python train.py --model="image classifier" --train_examples=122500 --expert_mlp_ratio=0.5 --experts_per_token=2 --layers=6 --pooling="mean" --optimizer="muon" --muon_scale="original" --epochs=30.1 --weight_decay=0.06
Rows from block 3 of a small image classifier, named by matrix and row number. Rows with one number within an expert belong to one neuron, the router's apart. Each number is 200 + 40 x the weight over its row's rms, rounded and kept within 0 to 999. All counts start at 0.
Before each expert's rows are labels from the 100 images, of 14848, where the router gives the expert most weight on average: "top examples" is what is common among them; "lies over" is the class under the peak. Only what is clearly more common there than usual is listed. The data: made-up road signs on poles. In brackets: how many of the 100.
# router: router (model.blocks.3.mlp.router.weight, 16x192, trained with AdamW), inputs 0-38
# up: expert up (model.blocks.3.mlp.up, 16x96x192), inputs 0-38
# down: expert down (model.blocks.3.mlp.down, 16x192x96, transposed), outputs 0-38

# expert 14
top examples: square sign (41); grey face (25)
lies over: symbol (30)
router.14,159,144,250,189,178,258,154,168,112,257,176,196,226,194,227,247,208,146,167,210,240,196,267,248,265,213,222,161,136,213,193,215,194,179,195,208,245,224,218
up.17,213,197,261,261,258,199,202,173,201,223,188,237,110,181,188,219,168,188,170,166,207,212,191,249,219,213,204,143,197,310,194,190,188,276,233,170,236,286,174
down.17,198,132,204,196,203,185,215,203,201,207,176,233,221,203,201,262,167,202,268,194,190,201,220,219,170,184,209,196,200,216,195,178,198,170,202,191,203,124,204
up.18,201,185,84,148,178,260,203,222,136,171,172,167,275,196,206,199,171,233,169,128,127,249,95,202,172,181,177,210,226,193,202,192,186,185,219,208,200,272,148
down.18,200,95,192,210,197,184,178,194,258,189,206,214,218,198,187,315,243,46,237,189,185,149,217,205,210,264,161,166,197,204,204,184,194,202,200,368,190,189,209
up.19,213,225,168,278,239,211,223,235,190,182,204,189,120,225,178,162,235,192,262,190,243,189,151,169,223,167,195,224,209,150,177,148,222,188,210,231,222,193,219
down.19,197,130,201,208,201,194,285,210,160,196,44,129,189,200,199,169,178,176,222,197,214,257,191,254,182,229,183,172,199,203,194,199,200,176,199,256,214,220,191
up.20,221,169,138,277,222,131,183,210,184,179,210,152,158,161,186,204,226,217,241,186,232,206,124,240,214,202,171,157,189,96,204,264,200,223,237,201,146,256,217
down.20,197,174,199,201,201,189,193,203,148,199,162,238,204,202,182,272,196,157,189,194,218,242,204,221,206,44,195,261,198,222,196,214,201,211,197,146,219,212,237
up.21,211,240,196,169,220,219,216,184,197,140,205,248,133,214,177,158,244,201,208,300,165,271,216,207,248,186,209,168,184,238,151,176,194,174,196,215,246,288,198
down.21,203,167,206,195,208,207,243,220,248,194,145,211,213,201,186,206,222,120,139,201,205,220,206,166,185,201,201,87,203,194,226,252,201,230,200,239,188,206,195
up.22,207,167,142,326,206,149,228,198,137,214,188,118,188,197,236,191,193,150,197,247,189,197,247,180,193,221,204,184,196,165,217,202,229,115,230,204,180,224,237
down.22,200,252,208,206,204,195,137,219,154,204,191,229,211,200,175,125,189,296,177,198,213,121,201,235,223,202,227,178,199,194,226,65,204,192,201,262,221,217,308
up.23,201,199,183,194,151,213,279,179,207,224,184,168,110,236,184,195,151,240,154,239,199,184,267,189,202,240,223,197,193,166,218,98,207,252,115,213,285,123,185
down.23,196,84,206,208,201,183,99,204,189,200,220,183,212,202,200,185,199,267,203,199,200,218,206,277,169,232,184,309,199,187,185,265,200,192,201,127,222,200,124
up.24,185,171,201,244,194,176,224,219,235,165,219,153,162,201,198,183,219,225,203,110,209,221,243,171,233,214,177,95,145,198,197,132,191,243,266,204,197,146,158
down.24,200,85,213,193,201,213,119,209,305,193,217,132,204,201,187,281,260,250,215,196,202,172,192,301,215,166,189,250,200,189,193,184,199,155,198,113,240,215,144
up.25,206,188,227,45,203,188,206,190,164,220,224,245,138,175,196,139,205,184,164,198,148,157,199,263,242,158,189,228,204,94,230,194,202,169,269,179,236,243,195
down.25,199,342,192,206,204,173,148,204,229,197,157,181,200,200,194,304,211,259,193,201,221,188,202,194,196,290,190,124,201,210,196,207,203,204,198,237,203,176,222
up.26,212,220,222,241,229,217,214,246,124,192,245,158,188,227,158,207,149,196,233,173,206,157,164,219,246,252,200,244,194,221,205,167,178,262,115,200,366,162,184
down.26,203,204,197,207,195,212,239,179,129,191,282,235,202,200,211,168,265,240,218,197,193,243,211,161,193,150,197,167,200,184,184,232,201,191,205,250,215,198,221
up.27,220,192,205,204,139,116,223,205,219,249,172,303,91,227,193,194,250,193,254,277,211,211,160,185,201,159,184,238,217,137,197,207,182,167,254,169,157,179,188
down.27,193,75,199,222,198,194,198,213,168,206,215,147,204,199,222,172,181,148,136,200,180,121,189,229,194,242,234,207,197,201,229,216,205,208,201,148,203,203,177
up.28,216,179,213,279,228,150,231,191,137,188,202,201,263,201,177,204,282,189,281,243,169,175,178,138,188,220,193,313,192,125,170,115,207,253,217,238,231,238,215
down.28,202,89,202,206,194,161,182,186,263,200,131,168,217,201,207,226,260,240,153,202,186,223,200,235,241,141,197,131,201,208,158,220,196,196,198,263,186,180,194
up.29,210,200,267,219,236,108,212,232,200,204,208,221,175,199,212,214,260,181,169,205,201,245,278,181,226,183,248,222,173,234,199,218,208,263,193,188,190,152,232
down.29,198,104,209,194,203,198,188,179,206,187,154,247,203,198,178,198,137,168,166,197,166,231,211,255,190,213,189,173,199,170,177,334,197,195,202,250,229,207,209
up.30,199,270,178,172,238,258,192,169,218,160,270,241,230,232,162,146,182,197,153,241,184,150,253,142,277,234,202,225,153,188,173,194,229,110,241,283,282,140,241
down.30,199,207,185,201,200,233,97,199,152,201,209,130,208,199,198,256,195,202,213,201,214,308,191,246,258,78,184,194,200,192,213,222,202,204,199,142,188,169,244
up.31,197,205,148,278,148,245,198,156,172,202,135,224,101,195,180,238,192,214,192,196,167,199,153,236,229,211,208,141,202,170,166,124,187,277,203,226,151,221,176
down.31,204,213,202,200,206,231,74,226,164,204,279,166,185,198,208,242,225,135,230,203,172,214,204,226,186,130,213,292,200,226,230,289,199,210,198,198,242,165,268
up.32,177,224,184,346,187,179,233,198,232,174,174,152,200,200,220,165,220,211,184,181,203,172,287,232,189,191,160,173,197,173,181,203,181,194,235,241,148,201,193
down.32,201,283,214,203,202,211,195,181,186,199,251,226,207,199,211,130,220,245,155,195,198,261,197,198,190,175,204,161,199,158,187,255,199,185,202,234,198,190,175
up.33,180,209,241,229,211,208,226,191,206,186,178,168,130,190,193,237,242,190,194,221,252,250,234,225,141,204,186,246,150,228,143,195,226,139,133,190,252,209,172
down.33,202,241,212,191,197,216,215,192,180,195,209,106,207,200,217,163,191,168,213,197,179,190,177,184,183,102,191,157,199,209,231,175,201,202,200,311,170,231,199
up.34,203,216,214,257,181,191,168,200,261,181,210,290,246,220,195,209,146,224,206,142,208,193,230,208,195,193,221,231,185,161,182,197,191,60,150,211,118,154,207
down.34,201,211,201,205,201,191,202,217,173,195,218,176,201,200,198,195,240,334,210,202,198,166,195,226,174,283,175,159,200,193,212,132,198,204,202,178,215,190,196
up.35,188,203,247,211,233,148,224,227,200,145,200,168,93,261,194,197,223,183,166,187,177,234,133,216,245,197,209,217,224,208,157,178,219,95,156,220,241,195,203
down.35,201,237,199,197,200,198,95,197,169,200,123,172,213,201,216,95,143,253,198,200,227,180,203,248,210,186,208,41,200,211,191,214,199,210,201,152,187,203,230

# expert 0
top examples: triangle sign (57); white rim (34)
lies over: face (77)
router.0,212,199,286,132,164,155,173,278,236,230,253,178,209,158,200,186,113,187,217,238,217,225,178,165,187,227,182,235,208,143,199,230,230,176,195,207,77,223,218
up.17,207,212,171,201,133,246,221,194,223,248,198,231,184,196,212,192,213,191,147,220,245,242,232,167,184,161,205,245,244,143,224,214,213,189,185,208,159,181,230
down.17,196,217,195,223,198,193,169,193,238,197,207,259,208,201,192,190,200,196,245,200,204,200,197,184,216,279,214,220,197,213,189,255,202,230,200,108,205,205,207
up.18,223,214,145,200,155,210,131,208,167,159,212,166,201,175,206,226,211,217,206,267,189,247,276,192,265,213,210,231,197,180,181,272,223,257,217,201,227,193,206
down.18,199,227,215,206,198,203,259,175,218,198,143,174,212,200,206,229,257,200,245,197,188,297,209,196,189,103,197,214,202,192,201,216,199,195,199,84,210,200,141
up.19,241,145,138,104,261,167,138,205,155,247,215,205,329,218,198,196,212,161,72,216,149,216,205,223,238,224,229,188,222,243,260,141,191,170,166,179,258,214,236
down.19,199,295,194,192,199,199,111,201,175,205,118,202,200,201,191,113,232,228,273,199,208,159,193,126,195,232,194,116,199,189,221,108,200,223,199,330,197,208,239
up.20,219,184,170,270,201,217,194,194,162,214,224,140,378,154,223,167,176,163,186,163,208,216,232,178,237,184,231,193,222,195,202,279,234,179,215,184,196,259,246
down.20,200,295,219,210,197,203,288,196,269,194,231,314,228,200,207,337,198,301,187,199,181,114,214,211,168,278,206,147,200,204,192,221,200,175,200,230,193,211,175
up.21,198,211,255,231,214,238,206,186,215,213,174,137,195,202,193,195,243,163,82,204,183,190,210,174,180,252,213,171,201,226,216,307,174,176,156,229,236,188,198
down.21,200,206,210,197,202,200,288,199,234,206,110,198,188,200,204,233,199,307,181,198,208,185,186,235,208,190,206,284,198,210,216,242,203,203,201,103,207,227,235
up.22,219,183,291,191,169,183,172,217,165,268,219,226,159,184,221,209,170,146,186,255,178,235,189,191,125,204,206,177,226,216,256,202,182,156,212,184,183,181,247
down.22,199,248,193,205,201,208,219,206,238,193,235,110,200,201,190,274,188,203,197,200,223,187,211,212,226,195,186,183,201,204,212,141,199,201,198,107,205,219,200
up.23,198,234,281,233,186,229,221,219,143,154,229,239,240,227,192,220,222,169,213,259,171,223,210,234,207,214,177,239,214,155,220,146,183,205,288,214,173,119,185
down.23,204,245,197,194,206,202,215,188,265,200,300,205,192,199,185,149,290,176,154,201,183,187,185,200,199,250,212,211,200,181,210,219,200,172,204,247,241,191,258
up.24,202,161,158,187,181,193,205,198,187,201,221,163,234,165,203,229,117,177,301,169,192,187,164,150,205,201,167,193,220,215,220,300,194,149,214,189,176,255,203
down.24,199,117,214,207,199,215,208,194,269,211,346,140,220,201,208,206,239,200,134,201,212,163,220,175,162,141,206,235,199,211,221,221,200,214,198,160,183,171,225
up.25,228,199,174,202,220,230,167,133,211,233,219,259,194,201,170,169,214,154,270,156,210,206,152,141,152,140,190,211,176,166,237,210,222,218,240,228,201,192,216
down.25,196,263,200,208,202,193,195,216,170,204,253,236,191,202,172,103,158,132,234,202,213,189,213,206,195,208,184,74,200,191,215,206,197,220,199,174,213,198,247
up.26,245,141,194,136,195,193,246,178,204,181,215,236,153,191,220,170,187,242,211,183,184,209,98,229,199,226,185,177,208,227,209,172,198,118,270,194,165,224,203
down.26,199,301,166,200,195,207,127,158,243,199,265,315,205,199,201,139,174,247,162,200,227,208,193,211,209,236,206,134,200,166,164,255,199,183,199,205,214,183,178
up.27,199,174,163,271,226,134,164,208,269,220,197,299,290,183,152,187,178,194,192,241,208,197,227,161,274,214,224,235,210,177,157,238,234,280,251,196,223,240,203
down.27,203,137,205,205,198,195,327,223,192,207,136,177,185,201,198,40,203,273,165,201,208,165,191,171,160,163,184,193,200,207,239,129,203,213,198,247,241,207,201
up.28,180,242,149,231,200,153,158,144,202,164,137,169,371,210,191,172,251,189,177,197,218,253,195,182,224,230,200,174,172,223,144,149,216,216,190,211,212,162,203
down.28,199,278,195,197,196,209,215,204,255,197,300,193,204,199,211,238,209,265,172,199,214,189,202,184,184,207,204,108,199,224,182,311,200,156,197,254,168,239,84
up.29,230,164,185,247,235,233,173,180,239,187,195,164,185,204,205,229,226,162,237,143,189,145,172,134,182,110,197,204,180,153,174,248,223,92,212,207,184,252,216
down.29,201,155,189,210,198,173,245,195,260,200,284,173,202,201,226,311,107,107,249,198,225,203,227,244,207,137,190,215,199,212,178,198,201,230,201,207,160,201,114
up.30,197,220,228,125,261,166,167,220,185,171,245,167,158,193,186,189,298,170,273,213,155,220,304,136,198,198,224,216,225,187,191,201,228,171,159,231,243,271,233
down.30,202,139,190,188,198,183,237,205,212,198,258,238,206,200,195,225,170,215,207,205,193,240,200,178,182,234,202,143,201,181,193,122,198,187,200,212,161,205,163
up.31,176,227,250,212,126,254,208,224,212,155,204,179,184,163,198,215,273,173,289,269,214,266,184,232,201,277,152,257,228,223,159,158,207,137,206,228,229,102,167
down.31,200,169,217,187,198,187,217,223,213,212,148,152,200,198,177,243,226,227,179,199,188,203,186,139,158,165,206,205,197,187,200,236,197,175,202,155,181,179,238
up.32,229,182,209,249,154,146,238,209,209,185,201,147,124,199,198,182,237,240,217,195,196,185,260,255,261,146,210,208,187,240,195,139,190,27,215,230,167,253,195
down.32,200,293,202,210,199,194,206,223,150,191,266,138,184,200,206,239,206,159,220,198,228,322,213,139,190,107,205,90,199,215,198,208,199,216,196,208,232,209,185
up.33,234,192,161,297,152,244,209,229,224,182,226,288,355,202,190,221,203,162,304,185,216,175,191,209,202,197,215,171,197,270,164,111,203,236,217,171,191,217,201
down.33,205,248,204,203,201,251,238,204,149,196,302,191,209,200,195,346,81,188,213,202,214,268,180,169,184,177,177,210,200,175,210,230,201,211,201,183,199,185,198
up.34,186,192,109,230,184,235,165,150,226,229,219,241,134,219,239,247,253,185,217,243,197,188,250,181,181,221,215,235,235,173,194,234,186,141,127,195,260,171,180
down.34,201,256,203,232,198,190,213,231,275,206,237,167,210,199,236,193,206,301,252,201,201,200,232,222,208,228,209,215,198,231,208,257,198,182,200,125,201,209,210
up.35,202,182,188,286,193,189,206,192,220,205,166,249,184,192,217,201,214,178,215,257,234,231,250,186,169,206,196,163,212,205,211,221,203,29,172,212,233,179,213
down.35,199,181,215,195,196,194,177,231,166,209,167,73,209,199,199,274,138,233,206,203,214,147,197,220,204,191,201,277,200,209,207,156,198,184,201,76,185,167,187

# expert 8
top examples: hexagon sign (42); grey face (29)
lies over: face (61)
router.8,173,227,333,174,184,215,213,190,204,209,229,209,257,236,183,220,232,153,203,205,202,217,256,198,180,226,165,166,186,243,157,201,183,170,200,261,187,111,196
up.35,217,183,168,172,179,172,173,199,221,238,179,124,209,205,237,199,218,197,157,141,243,251,178,209,174,178,216,190,215,174,221,209,210,281,179,177,184,272,245
down.35,202,245,198,215,201,199,200,207,244,196,132,176,199,201,178,235,166,328,224,201,170,230,194,187,217,240,221,190,199,196,197,130,198,213,200,275,200,203,242
up.36,187,201,208,185,204,168,238,202,199,201,195,57,243,206,209,194,206,155,203,210,203,220,160,251,207,155,171,335,229,226,200,197,193,122,168,175,252,193,169
down.36,201,140,187,190,199,190,250,225,181,204,138,276,214,201,204,256,131,263,177,196,226,180,198,232,226,237,206,228,201,245,206,244,201,221,198,214,182,186,174
up.37,220,185,247,174,190,196,253,157,170,202,186,287,146,210,183,200,237,195,281,231,209,210,150,214,218,166,252,89,203,268,194,284,250,123,229,175,168,166,255
down.37,198,233,220,198,202,187,213,193,267,194,138,142,208,200,208,194,125,244,191,200,186,196,191,266,198,250,189,244,197,201,172,100,206,173,197,149,203,269,150
up.38,181,238,219,295,235,196,180,231,195,228,191,321,206,164,182,222,163,192,176,214,189,181,241,205,126,222,220,278,231,131,205,302,213,205,175,212,175,162,186
down.38,205,243,187,193,194,227,140,191,75,207,118,163,228,200,195,194,175,301,192,200,201,172,172,229,208,162,204,193,196,172,185,285,195,199,196,241,221,207,218
up.39,218,193,173,180,158,202,177,195,144,196,196,269,200,230,231,216,221,142,263,214,173,139,156,202,223,200,182,199,205,221,199,167,228,146,238,221,123,226,182
down.39,201,74,211,188,200,207,246,187,214,192,234,97,202,199,213,275,220,204,109,195,198,224,202,145,188,176,176,236,199,182,206,263,202,249,201,243,192,187,167
up.40,211,174,252,143,198,289,188,192,146,234,194,271,183,169,192,220,124,161,179,190,170,220,174,270,207,221,208,243,193,196,170,213,239,268,247,173,238,191,170
down.40,200,158,208,190,200,177,321,209,212,192,175,147,212,199,203,306,260,231,181,198,152,177,186,247,210,232,192,228,200,206,194,168,198,203,198,249,217,221,152
up.41,177,234,186,265,201,209,166,222,201,201,211,151,298,188,180,232,249,205,275,162,230,276,171,131,228,152,205,138,216,249,206,131,230,173,163,187,258,177,181
down.41,194,219,214,208,200,193,126,191,216,202,231,267,180,199,205,19,168,102,260,194,205,177,180,185,170,206,210,244,200,197,186,263,201,178,199,113,184,215,170
up.42,205,197,201,290,178,267,141,195,190,225,212,152,164,216,235,154,156,168,322,252,188,130,151,258,213,173,202,116,220,240,258,240,173,202,230,192,166,181,188
down.42,196,142,219,219,201,129,144,192,146,201,95,161,233,200,202,228,189,145,310,193,151,203,229,214,206,200,184,286,201,161,242,159,202,182,199,224,234,197,250
up.43,210,218,186,265,165,231,255,169,235,207,195,121,208,194,168,210,204,177,185,214,164,96,140,196,211,144,177,190,235,195,177,152,192,230,180,241,189,196,207
down.43,200,101,204,201,198,176,218,212,232,200,67,222,180,200,197,249,160,121,213,199,178,166,208,204,204,213,206,188,198,197,195,330,197,215,200,100,176,166,206
up.44,177,240,200,304,165,165,185,221,168,193,207,121,188,196,182,213,97,245,205,251,182,194,135,187,240,215,209,252,190,164,164,251,214,202,240,181,119,230,156
down.44,201,203,197,190,199,235,282,191,94,209,243,170,193,201,213,225,180,221,145,203,215,170,195,212,238,176,228,249,199,215,209,233,205,182,199,267,196,230,214
up.45,215,212,147,176,248,183,161,162,171,187,227,315,205,178,193,158,188,226,114,240,179,225,162,143,272,214,244,244,213,195,217,304,222,207,246,228,239,241,233
down.45,202,89,211,195,203,178,201,217,147,202,181,132,205,200,201,139,183,139,196,201,193,130,197,262,217,276,192,94,200,191,189,80,203,175,202,179,160,196,193
up.46,243,174,261,136,106,184,220,219,175,218,176,122,121,203,231,244,175,192,91,212,185,122,144,196,183,161,168,100,213,216,188,205,206,206,220,196,171,173,176
down.46,201,257,228,209,200,205,142,178,224,189,228,207,194,201,206,253,115,169,88,207,131,186,217,226,217,219,199,81,199,229,198,200,203,167,202,258,196,222,188
up.47,179,207,205,196,157,182,171,180,251,164,203,297,234,198,185,200,171,252,225,183,245,159,237,192,169,224,179,174,158,235,171,280,194,118,186,201,210,205,164
down.47,198,227,189,212,195,168,226,199,218,195,154,324,233,199,202,276,223,197,180,203,200,168,220,212,181,147,178,106,200,203,195,150,201,173,202,198,169,166,161
up.48,189,219,200,185,183,214,257,167,201,185,197,144,280,172,202,170,193,167,227,182,191,215,125,163,173,178,183,243,206,222,208,144,197,352,213,236,184,202,220
down.48,200,162,215,206,201,230,160,176,208,192,219,165,215,201,195,213,190,200,218,195,226,160,189,199,219,226,194,148,200,175,189,235,202,181,195,212,212,221,201
up.49,202,201,121,246,216,210,232,237,179,224,203,381,178,176,196,250,226,222,187,193,190,189,147,227,228,242,178,280,226,292,187,194,189,238,186,220,146,111,190
down.49,197,130,220,185,197,194,200,199,215,202,167,61,184,200,202,250,237,181,223,199,186,243,178,241,212,239,194,121,197,189,187,233,198,216,201,134,205,200,200
up.50,190,220,209,241,222,211,243,254,199,204,182,218,208,197,206,194,177,201,255,230,191,131,290,246,188,228,203,211,168,261,208,218,207,263,230,193,220,276,180
down.50,198,174,193,217,200,206,207,188,235,187,160,101,204,199,188,243,225,226,206,194,210,320,163,246,216,171,201,286,201,206,174,265,199,210,199,153,218,214,218
up.51,189,262,210,159,184,249,255,213,225,220,241,235,144,193,178,193,219,181,196,293,215,232,198,109,206,168,235,228,211,160,216,261,263,343,185,216,115,152,227
down.51,199,235,204,189,198,198,105,203,145,204,236,216,199,198,226,261,216,74,267,194,167,180,168,221,184,210,206,310,200,166,208,202,200,193,201,249,205,207,174
up.52,188,179,150,247,234,185,177,161,241,207,208,136,251,179,199,164,168,208,143,248,194,146,126,172,233,204,197,144,205,228,176,245,189,280,272,217,144,256,237
down.52,201,212,210,213,199,183,181,220,113,201,187,206,215,199,208,216,167,290,150,197,155,110,180,299,238,84,240,279,201,181,218,193,200,231,197,246,241,167,229
up.53,191,169,226,172,176,208,247,185,178,196,208,188,220,162,224,170,112,248,130,145,189,201,216,281,178,174,154,312,175,141,164,213,210,186,243,240,116,203,178
down.53,203,123,203,220,199,234,236,192,94,199,292,179,171,200,200,203,201,287,164,200,155,202,207,196,169,256,207,208,204,212,183,223,198,206,199,163,252,198,177

# expert 1
top examples: square sign (56); grey rim (26)
lies over: rim (25)
router.1,179,176,166,285,200,282,207,157,200,231,158,294,288,254,226,238,207,252,158,163,224,181,253,245,206,212,195,253,201,211,236,213,230,207,137,181,210,189,143
up.0,173,174,202,354,214,186,192,157,188,209,194,310,200,221,216,173,250,176,110,276,191,247,251,201,175,203,190,184,187,155,194,189,210,115,206,216,221,150,223
down.0,201,242,193,200,199,221,201,199,140,194,254,252,202,201,217,337,172,223,195,200,139,182,171,206,213,167,202,231,198,201,211,174,196,241,203,267,192,179,249
up.1,195,187,231,226,269,173,179,219,181,210,194,172,256,212,160,267,178,190,130,214,186,228,160,212,222,239,234,152,168,241,214,133,217,305,238,195,210,220,179
down.1,202,155,214,207,199,189,285,213,80,202,197,183,214,200,222,145,187,189,206,201,148,233,199,166,196,163,189,226,200,184,225,184,193,242,201,222,215,224,244
up.2,197,205,195,270,199,148,203,207,156,239,196,230,228,180,224,265,209,223,243,238,189,203,204,175,238,267,198,275,236,249,215,169,231,157,189,200,263,160,187
down.2,203,187,194,198,201,217,187,164,238,192,175,124,224,201,194,203,206,256,136,202,245,180,214,228,210,184,197,229,197,181,179,212,200,201,199,126,210,133,221
up.3,196,214,187,155,142,232,242,271,226,184,196,173,248,150,205,218,185,210,168,212,209,71,142,159,195,144,191,219,195,128,209,132,239,243,191,184,137,217,217
down.3,197,203,205,200,202,234,243,178,169,209,161,276,206,200,218,198,220,158,108,199,151,187,221,175,162,287,195,112,201,198,247,254,204,205,202,234,223,233,170
up.4,137,217,236,220,241,141,206,190,185,192,197,155,175,212,201,198,242,213,233,150,178,150,207,251,199,210,181,97,194,161,228,215,177,142,201,232,184,173,187
down.4,205,343,192,190,208,196,73,204,263,203,172,274,185,201,195,241,281,126,220,201,187,300,211,202,193,135,210,255,201,214,222,206,196,184,200,249,194,195,270
up.5,199,244,306,270,282,265,255,185,201,187,185,277,189,200,153,240,265,254,98,114,191,270,169,201,216,231,178,205,229,196,143,178,212,234,198,197,180,138,137
down.5,201,169,237,195,184,206,200,175,183,194,204,123,193,198,193,206,206,124,169,201,190,180,203,253,147,177,190,215,206,236,222,242,200,199,198,169,159,177,169
up.6,208,212,219,263,205,219,212,208,216,186,215,259,205,247,195,218,166,224,244,144,190,246,199,174,197,158,212,237,173,208,168,208,155,120,164,183,169,148,179
down.6,201,209,203,200,202,195,197,204,141,200,117,179,180,200,198,73,239,232,134,194,184,221,178,174,184,218,198,206,200,217,220,134,196,237,199,236,202,224,160
up.7,214,178,202,230,202,216,179,198,190,221,182,279,225,242,220,236,155,246,197,248,189,129,218,210,162,166,194,263,194,291,183,163,174,148,183,182,172,190,176
down.7,204,295,202,211,203,171,228,216,196,202,217,142,205,199,203,271,137,172,103,203,197,170,199,137,191,183,214,114,201,213,206,293,198,180,199,196,191,201,228
up.8,212,216,241,267,126,224,173,202,206,174,233,111,149,199,213,200,226,216,184,231,234,221,262,172,230,158,214,233,197,273,175,214,238,210,227,204,162,144,226
down.8,196,255,198,210,200,194,220,180,201,196,149,56,236,201,195,306,200,268,159,200,218,156,198,233,200,196,196,160,198,213,190,266,200,198,200,184,243,212,208
up.9,205,224,160,233,171,175,187,229,171,219,187,238,120,179,176,206,162,178,183,220,186,250,167,192,177,245,204,170,191,160,240,298,173,158,253,202,108,197,225
down.9,200,112,197,221,197,223,185,203,58,198,251,247,183,198,180,202,168,101,254,200,224,252,216,214,200,199,215,199,198,205,187,124,202,221,197,302,227,228,290
up.10,210,182,140,185,215,208,241,247,201,241,176,103,205,217,207,166,191,193,311,215,205,265,247,233,168,242,194,198,223,220,225,235,161,306,247,226,127,203,189
down.10,199,182,202,192,201,204,131,189,142,201,176,231,199,200,206,245,185,195,229,209,235,236,182,224,230,236,173,200,200,202,195,293,203,244,203,336,199,211,161
up.11,229,200,186,139,217,231,141,248,234,182,213,332,190,226,197,181,128,155,200,281,207,210,244,227,224,249,233,221,189,291,215,121,224,179,229,174,152,236,226
down.11,198,139,178,190,202,206,210,216,125,204,290,215,201,200,221,233,178,79,169,201,208,221,186,168,179,56,221,216,203,195,214,247,200,193,197,185,212,232,205
up.12,203,195,235,217,231,242,214,215,165,172,225,204,215,210,165,159,202,187,112,187,200,254,270,189,218,128,206,230,162,243,207,230,193,228,246,277,177,171,202
down.12,194,225,186,186,192,170,235,221,195,210,210,258,200,198,240,276,205,190,170,196,134,198,229,181,196,263,186,176,202,193,213,273,196,199,200,179,178,179,133
up.13,204,195,209,32,216,209,202,201,206,209,207,232,276,189,199,184,128,181,309,185,211,166,182,172,218,227,204,210,224,60,240,297,201,209,232,185,205,263,217
down.13,198,119,192,200,201,184,99,224,128,204,210,210,210,200,194,318,151,219,228,200,227,222,173,158,229,183,234,236,200,183,211,192,201,213,203,199,178,145,243
up.14,194,233,204,203,149,241,208,193,161,219,234,135,106,208,215,179,191,160,132,121,171,144,222,207,237,197,194,200,209,195,196,145,190,178,202,232,202,157,221
down.14,199,141,186,198,200,221,260,198,232,204,90,150,208,201,194,173,214,75,171,202,206,209,220,181,203,199,197,199,200,222,201,212,201,184,199,160,167,162,171
up.15,199,217,170,128,152,289,175,251,190,212,190,225,148,198,236,277,123,192,152,168,168,169,229,184,187,193,204,184,169,233,196,226,187,146,173,200,140,147,180
down.15,195,239,196,196,199,165,229,170,212,207,217,152,204,200,198,155,258,239,164,198,151,223,194,112,193,176,187,216,196,193,176,242,198,213,204,205,198,170,188
up.16,202,204,233,241,219,203,182,202,178,212,163,188,262,194,224,207,190,223,259,205,223,173,190,254,209,239,205,181,191,207,246,217,208,282,197,218,270,208,213
down.16,195,177,201,204,203,217,315,208,160,194,295,225,220,199,203,186,235,120,234,199,195,226,168,181,206,221,198,253,199,192,203,276,199,186,203,224,201,169,247
up.17,142,232,156,183,232,193,174,201,208,190,204,196,150,234,173,253,202,217,129,221,225,221,149,128,192,184,194,252,206,120,181,164,180,88,169,199,183,219,140
down.17,203,170,193,184,201,218,112,175,248,199,135,135,186,199,206,191,281,168,193,194,229,322,234,205,172,231,195,192,199,180,186,187,200,190,201,210,232,194,137
up.18,196,151,135,175,217,140,179,220,149,234,160,290,145,172,180,222,269,180,190,206,217,263,169,252,169,210,196,178,192,168,216,165,232,104,253,193,190,200,190
down.18,200,185,188,224,198,192,202,221,290,203,211,227,207,200,194,185,242,235,192,197,256,153,236,173,220,87,239,261,197,218,203,125,202,179,199,227,185,132,271